{
  "model": "multi-label image tagger",
  "dataset": "pictures of board games with random positions, seen at a slant",
  "train_examples": 195000,
  "image_size": 32,
  "crop_scale_min": 1,
  "horizontal_flip": true,
  "translate": 0.12,
  "color_jitter": 0.1,
  "arch": "efficientnet_v2",
  "norm": "layernorm",
  "activation": "gelu",
  "channel_attention": "se",
  "padding_mode": "replicate",
  "depths": [3, 3, 3, 3],
  "kernel_size": 3,
  "stem": "deep",
  "expansion": 4,
  "widths": [32, 64, 128, 256],
  "num_labels": 11,
  "init": "torch_default",
  "residual_init": "none",
  "optimizer": "soap",
  "beta2": 0.99,
  "lr": 0.0037,
  "beta1": 0.9,
  "shampoo_beta": 0.99,
  "eps": 1e-08,
  "precondition_frequency": 50,
  "max_precond_dim": 512,
  "merge_dims": true,
  "one_sided": false,
  "adamw_lr_other_params": 0.00083,
  "grad_clip": 5.0,
  "steps": 6800,
  "batch_size": 256,
  "epochs": 8.9,
  "lr_schedule": "cosine",
  "final_lr_fraction": 0,
  "warmup_steps": 340,
  "weight_decay": 0.4,
  "adamw_weight_decay_other_params": 0
}
Rows from block 5 of a small multi-label image tagger, named by matrix and row number. Rows with one number belong to one channel. Each number is 500 + 25 x the weight over its row's rms, rounded and kept within 0 to 999. All counts start at 0. Numbers have three digits each.
After each channel's rows are labels from the 100 images, of 14848, where the channel reaches its highest value: "lies over" is the class under the peak; "top examples" is what is common among them. Only what is clearly more common there than usual is listed. The data: pictures of board games with random positions, seen at a slant.
# convs0: expand 3x3 conv (model.blocks.5.convs.0.weight, 256x64x3x3, each kernel summed), inputs 0-63
# convs1: project pointwise conv (model.blocks.5.convs.1.weight, 64x256x1x1, transposed), outputs 0-63

convs0.188:485482510493522514500499502561530522477550492519482474525487502522532432513491506497477471496513475513512477498479466499504486503491439551554478491469497524505502512494495461522503520546504475
convs1.188:494490471497459485466520470539480510538524523502494495528499429483541519467515535472486536491514537516489471515508533460468537529490519499514522477502508531484478464508493486538493487508484531
lies over: board
top examples: nearly full

convs0.123:448525498499484496512504473519500534495487484566485487468469517478471541505512537532458511523469510486509505523527502526520542482533494489459508466498528500484493496485468529525567500506485498
convs1.123:487463465501514533495498508511492470534506513449506466479527455549538469489505503525487494550508473510487528489542546488469469479517462508538486521529533503513510511499501546492488528507517494
lies over: board
top examples: discs in an upright rack

convs0.171:482510488527411511494534534491503507505465463455473466494458529490484477499514516501469538534465478525496516498473503497505496497478478476512488506526522508530497462456512487526499504499452502
convs1.171:510521481486552483516489440481470489533511503517489518494508504491495483473470484524501501483530474502523484500460501542521486535526497455481471544515539498462479504537459475478496539456516485
lies over: board
top examples: nearly full; discs in an upright rack

convs0.3:524536515525490505553506534519492536543520490474489466486526467508505527502484492512501527480457460537525489462475512463506498483514513513490480464489485522485492537568464490462515485489516514
convs1.3:480534515504521492468491504508530468521474505539488531464442557531507528495496469513501463513474489504500510544539535527520554524501531531503473523516513499498497499467491471497515519470499467
lies over: table
top examples: discs in an upright rack

convs0.39:485502486552500526493489463500495519462516518459519484501455483492509508539547478506514515482502500545525510472519452481444497526505512506528523464473483523521518486469534442483504500508498531
convs1.39:536478510469484505441488539471465470506503476495519505527492492532465525460436520496482470455473514439503487474502491501516510486504495525487517507511508479497512500524462475503515494446513475
lies over: table
top examples: discs on a green board; nearly empty

convs0.245:532489539516495518559517474499471460498498487491500516493506433496519503560557500502510520523525521541485506512480513515502483508511535492505572516531523493524500498493490511530502514499521463
convs1.245:497520471471494510501512499524535460559516531515504490466516525486481488446497539510491455468485485469514522487532489486500531542463466523521482479494531534481543492494505459524510505490476528
lies over: board
top examples: nearly full

convs0.226:515491474496523515471484495428515495516487503519513467529517503503488511505521522486503537516534479494493498514484484454513476491482482503511487526469496516536478448510547542530545493464474560
convs1.226:530512556553465497502515529506538529502518547491530510492478491495495512503467493533510471523501536504569522524527478529504515533547530508495546510528515531496514487498508490499497495536514482
lies over: piece of the first side
top examples: nearly full; draughts

convs0.78:517476471491516494485493519489503535473506479504494500477508517501487566492525501455483467427516522519496506502490486533467530511468465472449536515485512467535517483506522531461483491514488470
convs1.78:491492486503489497503476523543504470510491474501549471494489457462478461481501470518496478491486424491505509469491505509521530497509475554468462489497480504508499499568472482519508479477497538
lies over: board
top examples: discs on a green board

convs0.48:502454525476505498494488517507529453496487511482531468514534485537471473502486529501490466513513477470509550486514465494491438497502497480466507522498493559515486489442505545502485514519534511
convs1.48:514485503521501543511519515497457504487524489517536485528502499477522461489516563460522515497524518548476491495494517496484528509525461534543489506506482516529467499484488483546555473516513543
lies over: board
top examples: nearly full; discs in an upright rack

convs0.246:527562503499497461473522525511517455515487476514550467546461525491528459461541488487526488521497476537509492468491534485543512520504523525512481501517508515545496499495504515523492530501487515
convs1.246:512512518524506500509520527528549473499512515508502502466482502497528547506521498520478561481468474522514508484510529487479535501519503554487537496456540470506508493553519477546510458523509497
lies over: board
top examples: nearly full; draughts

convs0.190:499484488508504479476529486493459517517526503506544524522485499489535496483511459466536519467554530476478484537501486536521489508531493517481522541502515506498514515571547494523485477474460496
convs1.190:455538519468517466512468491472463482494475490497473519478485492493535523509496495493480482516488480507543500474516449469492478463454501458526455497469485451484497481475508491498521545475505530
lies over: board
top examples: digit grid

convs0.228:545473531473526507544516494483494524457522531487521469533488510507533527490451541513511474496471496495496518509517470485476495461508509526458563497527506480496513512545496511525525492475471527
convs1.228:524480517508518486486504503495481511541512470547500538502555473504472476510516492522546487516493465487489537548433509506527523557514521474477492522496535487487479533485494537503488517481505518
lies over: board
top examples: nearly full; discs in an upright rack

convs0.69:467463486483514482506497458545508472475513493505497510549503449482512492497522532496489480518493513502513447544498526521495496549495533504495519484549510488537501472477549534504519485492488553
convs1.69:524477483521515514513485509433498522533491501517478496470529513500468531505488484532507494543492483536497529488503476489530458461505472507510485509491467503501428504534462510497486491525543451
lies over: board
top examples: nearly full; stones on a line grid

convs0.9:502487535529516501514505536532501517523510500479499504466508464528426455540476487487540477481458458483463495519531476502527513494502471502536526478504480497513490474503504513503530485514472447
convs1.9:523525535512454478494544473457524518518532502496510474513500536516511466514530517464496461515526515495489535448479495518521478498508502509506478527520526497501478452488476468515483483453544535
lies over: board
top examples: nearly full; discs in an upright rack

convs0.27:455514530502508504496480501536509476527524526495499548503489485506546498501508509533489513502507544485493543517534479533511479494497507492539550515545529465453521544529459537528523512506500497
convs1.27:546453513514509505526535551470503549499480515502495525499551551503492487566502521515498475514511530538489478530517460527483539501506498496496522516517500509472490478487526510521503520488523539
lies over: table
top examples: draughts

convs0.109:477499515496562469488489497501475483499552479520529511490465505508515543482517488506507507488519511542481496508480471467458532521501516502435491435503500488514520462498533479534457496509491484
convs1.109:504466494463451484510489506491498498500500509491518492485493481444470456500427526484508430478481503483511502440505517504519490528508525454514497542481483515512480486477508520483491475507500534
lies over: board
top examples: nearly full; first side has more; stones on a line grid

convs0.235:509514494517497487503488471515508469496525562513477477500504513495510502473521496530542464512500473507543529472483502498470502536430527536511536533488551520516527467495472512532506547499491488
convs1.235:478509507505497503529551513488495476534452478512526512504491499456484494494484535504505450552506549481473501490503488484500473520498461478548497460507484461506465533476491470492500532469525542
lies over: board
top examples: nearly full; draughts